A small contrastive image-text model, trained from scratch.
Training: adamw at rate 0.00053, 8100 steps.
Data: trained on drawings of small networks of dots and links, 195000 training examples, 10.6 epochs.
Rows from block 4 of the image encoder of a small contrastive image-text model, named by matrix and row number. Each number is 128 + 32 x the weight over its row's rms, rounded and kept within 0 to 255. All counts start at 0. Numbers have three digits each.
After each channel's rows are labels from the 100 images, of 14848, where the channel reaches its highest value: "top examples" is what is common among them; "lies over" is the class under the peak. Only what is clearly more common there than usual is listed. The data: drawings of small networks of dots and links.
# c30: last pointwise conv (encoder.blocks.4.c3.0.weight, 144x144x1x1), inputs 0-71

c30.127:144116128102064066113102136158121177108135138118159128133162094124100067142133112087127103167127139119129106142163134189138207130132208129131127127165192160175138126111144145130139171118121140114133133125122162116124
top examples: complete; nine dots
lies over: dot

c30.128:091201120145172136124114126134149128138173122176138107109135151199128134095154090113120172107110136127156085141117129144196142103199130143122123076091159095121158122167088155093164089164173071111168125155117171135186
top examples: complete
lies over: link; dot

c30.65:106197164153171161127115158119135093125131200105084134133129125149116091108118159171101147072137076100129145127177085115149069139172169157153128061128180129090061141128132154119108107139146164120148133103147151137118
top examples: complete
lies over: link

c30.121:167098116107171093184148120127128164061123166070129181140045124111129166110160094156153118141137155165066203127162121158139104169057121170128106120118104186119154149129069126136135181144134131166121149120118073105095
top examples: white dots; complete
lies over: dot

c30.120:137132163135135160130194126108178177163171125142130059133128122112073105148122132123117125174196136138141093138173130159123156144128105165128114136192108108155130080128105189204118138118087186117151131129132077111133
top examples: white dots
lies over: dot

c30.94:137136110239134140096089147116149052180126160178185178135112102132130142089109112142084124117123136120109096121162125131137138108148099114116062110102070135045121111110140047125144082125125091090141126147123136117145
top examples: complete
lies over: link

c30.2:112075113093065135126122106150126138081125107094108193081156113117080195099124085151064094100094095113112113134159097149156167112150118127162121172162122160145128087074080172079180107164154125078163119132108133100111
top examples: complete; nine dots
lies over: link

c30.133:104123100160120083104070124168174136077142158099154151133134135072119171114125112169103163093109075132085153134152083120131126106115139128150170170203125125135178130129139118125118098117048127131141148112042186162140
top examples: complete; nine dots
lies over: link

c30.130:164104067147146122138116106105076125137144114082121112125133154050154158141155148128156150200148142114053148075160141131129084088127136126132123136148114124136139129104174147146183169186156119133124141130172220143182
top examples: complete
lies over: link

c30.67:133098031145106172085139168099109142137171145165072143154100050157126092128131173150138110153136137148128124091183113129130128226121131163130104128152154137124126155119135183100095099128187155193159122125095138158116
top examples: white dots
lies over: dot

c30.84:094150103082130216095165162131158127108059148102144136104178152132166127135126147095080128132114141109099150118208127172156214112124088143148118135130194135108141103103132160050164066151099093116133100104085139139070
top examples: white dots; complete; grey dots
lies over: dot

c30.98:114157097096112091099094153171077140116132116110118129149131121106074150133097108128144129160149160121154108119105119176090165099132160144154130216168179172106209113125078138206102135120162143134130122084088171153127
top examples: complete; green dots
lies over: dot

c30.135:121119117173153069149107115088111165171136136140110147169126160111108076122122108136100115086097099139209140129124132121117121142158208072124147169192073188138138092106148150119132102141096176120173100148100150190123
top examples: complete; nine dots
lies over: link

c30.143:155139106155128160120142089133119182150144110102110161128127139144148132140145124092179113133117124123150127184129185156103161160111187141116073056149126183093218117200170165099168106117167115158116119174129103146098
top examples: white dots; complete
lies over: dot

c30.132:145119090101128057117128114057164146140105152077100147079107134095122074113151089124137104123123100139148157128163130185161153153095114131132099181095175171120141154124189169094163143142160155133187145115110117100103
top examples: complete; white dots; blue dots
lies over: dot

c30.142:180189149155119184126143087097126109148139158145110153181162138115206126096124102155120187102094116147090118144126082148123161124110111111183159012118158129137122121126169104135124113146101119122186138080110157174120
top examples: complete; white dots
lies over: link

c30.6:129128128073124186148069136215108144074094082139104138150142118179123125119115098150091114142136091127078132131111138107115165173075160180123163131148142157120180135164124133098155168127141148114092132162087139124077
top examples: complete; yellow dots
lies over: dot

c30.137:128128148074150110089099119122155144136109178116138134131163154080152137193195147113130113103124104147146130084126131117158111114128111159103097083133068081157136186151146147119138177199130122128145131192139151077051
top examples: grey dots
lies over: dot

c30.68:100086156144104132103095119101176150211094121099118097165131089165116146095125144144118157133158100159136096147201130087120090106149120128108158232127153151046185105092085125135123122100061118153177083075077124149131
top examples: complete; nine dots; brown dots
lies over: link

c30.71:127123049126128137107151135129105163102115127105142124156121145130113139145141095154128130142141098116134174149182185099136150126135098107164159152122139168189120101121198103104202142124109172182064066133090157129093
top examples: grey dots; complete
lies over: link

c30.75:133133208163151073121193106126150140102111149113158084117161109085099137143152186115154148163130125139129149111155099113142153103190170142104098166136153123131109115098161133166087096135040117096147126139099159132199
top examples: complete
lies over: link

c30.111:119073113159118110127131139155118167126125107092125198122141125153128162115139097198102154115143142075117130131141131123130133203076133139196150134142121146101131089080153074106197104181087129116136131109111136085129
top examples: complete
lies over: link

c30.122:150124126090128124139138138131121113120116107102131113126131128089150103138150129102108073125108169121167110215115120157101110128066184138076126122160130132150174137137126114038176085108055169105139131153118077187165
top examples: complete
lies over: link; dot

c30.66:140141111121160198074114138133116149105162121102126130107166130116165133123134183083129125169156155099099162149154155131173107199051127137108102109187109049134135140087136189118124147129132115060042178140068132128083
top examples: grey dots
lies over: dot

c30.74:117146142062084117042074110139138101152133131151108168086127117144112112217099117115091117115123070111166168123130085145135175163112101118178117128150042150090125170140182117139156177166128171162119120144133108117131
top examples: grey dots
lies over: dot

c30.36:118168139119095118116103079164127138130188138131137068148113117162197128196169174098140158124095133126098187140164117133096106129223130087143101141113138145168112087123146198125100124173125102082176136130138094152132
top examples: complete
lies over: dot

c30.50:102099137188102135140136137131092119127103140094153162142131144112137156162127162155160126097126113092149189112111105125116145079154089130095089165065125178113141156090209112201152096129130115121052121148115082121184
top examples: complete; yellow dots
lies over: dot

c30.86:108144172104157149084169131131118140124164119121116161103067153132161086148145102139086166122181079119146104125091143122121168105074102090122127128121097134101104151137141158143210123132139066120121166127108117100112
top examples: complete; star
lies over: link; dot

c30.100:141111143119088117149084137158130108147131144141137110070145151129164164149177120133139151129151088093161142144152111136145117172188121124123147129170186144117203182127175120067165161102125145152128119115123112160144
top examples: grey dots
lies over: dot

c30.104:153125124129157170137128125078137115113130176146152158137128108129055138122138097147136088068098120146115174057130144113169095126137093160130101067114124140156105141129135080163151075124194111084129064161159119093131
top examples: complete
lies over: link

c30.45:114153080128096102108125169114112149111085143126114077084163117110138158112134153119143100179136165117128136094177148151089118186092116140127135155176130116131130155086132169119186112088096107129096172128122181108184
top examples: complete; nine dots
lies over: link

c30.61:162091078149144132121181162128129176202187139123128116121123123134119083092169157111162111152201098120161090088166136142107135130127106128203127156083156148125138136114110162079144131126114112138172158110103089126162
top examples: white dots; complete
lies over: dot

c30.27:143154125099160099073128182140050090133179152123135128141133126116184126148148135101126142105134128129131119150128149125087110114126128111144141095146105133109178162063107129076072160175113190179153151100115156095153
top examples: complete; orange dots
lies over: dot

c30.63:151160041142154107169130125100099194086132087120135129115141119138199139093161208151163137151139144081144137125114074158101156125134177053074129163140136128086151141155151126117137123123140134118168072121124163119121
top examples: complete
lies over: link; dot

c30.105:121158109115132100124142149149103137074187135094095126123131144202118144175103160114110162058120151139117098154119183099108120045140126139112133149137175198172132126119026093127044127148130146102109106128146163128143
top examples: complete; red dots
lies over: dot

c30.80:143136070121168112141159133145122138108131153113199082141101109126123123102129158171207100084151218131102104117085139112134094122156151134178120141102097128176135158110114147075128136123141109102151166172136134111079
top examples: complete
lies over: link

c30.0:129090129065144174128100116090091106140113081125120126171141066107143106086148150116133136171101120135148060158153144139137123176121130108101143148134149122129142147139192164121091104077155128128128063096114147147125
top examples: complete; brown dots; yellow dots
lies over: dot

c30.89:156146157136145085153128114132082126112135143210124128171114125087171121113117139140127152096142098146150125131124160120097067148132097134182139100123099122048134163065108144142147191145101126154098131119125125026119
top examples: complete; red dots
lies over: dot; link

c30.103:098182151166160164153137125117143152198085127053109128125149117167075143148118098084139166139137159124122132132174156159165122166106122135192145043146113090097128146105079131120080155135133100175131147149164098175155
top examples: white dots
lies over: dot

c30.4:117076133104096093091167140103136137078122117129117151084147133142164124111185109126099117148130151139126105103185117131137073174157141073112124174194125142150116120101184114137144147126103152172169121141123127114115
top examples: complete; grey dots
lies over: link

c30.44:077076115086179127120102121117118131121074086130106152167115069107151129106117173073100127138127127155099158133051153159168166105145088154155132146113114148091142116154146127154125157074153112092052110126133143107087
top examples: complete
lies over: dot; link

c30.82:126068179132172131106184151118129147043082084129162119108145105124095171087178153182088092075119145142080103142098102132093137102121133096145135181123130129106199135081113144103119118136132088155130115150110155138144
top examples: complete; nine dots
lies over: link

c30.91:092152103067131104161166136169110161164185162173102154176116127153184119154132127144116088140165089177114181091133130122043138202158163182104140125130155199147068144132118102133141183194124104163085142123148034119162
top examples: complete; red dots
lies over: dot

c30.32:100116095119113103095107093115127050095155177157127149109135100092163109109143132150103108132105131097133089034116152118104090141088103117150128126145131069128128087110119141158156171123112079146078157120098201034127
top examples: complete; star
lies over: link

c30.116:153139124086103151146119164118112183178126155168132071153157132091156105156161104101133152124159126125185084129151131163121143055101124098196172100117117193117155135139123117113097138151169180127109162164163124091106
top examples: complete; green dots
lies over: dot

c30.3:136161196129211139144119124087202040172122104142089137112184186107099094082127102105122161125174148132127120115130121132155145141163091095144127111206095125166128115181154111158177158137101131124167093154100144127128
top examples: grey dots; complete
lies over: dot

c30.54:148155156112078178132110130103175121139160164121154132098124066145163147126127152155147075098129107099150145159192153148151130155184194158153149091172149115166112134115133087112157150147118187102205094098157121125119
top examples: complete
lies over: link

c30.81:125167117165127093049126151144116097101052098121154116170073125154111090115072114148092134101121122130152125128142153118146115079120152115131171141143127161200153105101089078156165160119131162136131096128245117143117
top examples: complete
lies over: link

c30.129:071135110169190155105093131179154131155132115108138219096130153102140143069071082073091101137165161197111111139152109140154160151151113126124144158121127096124085146122150131100135077121142092137114131172147143070135
top examples: complete
lies over: link

c30.76:105142125146118129166103138140140129036065155139109187099132113097136076117148065144092150113181167097144156132120154119094140165115131158105161135144154107218034133128093152135079115127100139143050072101177132132143
top examples: complete
lies over: link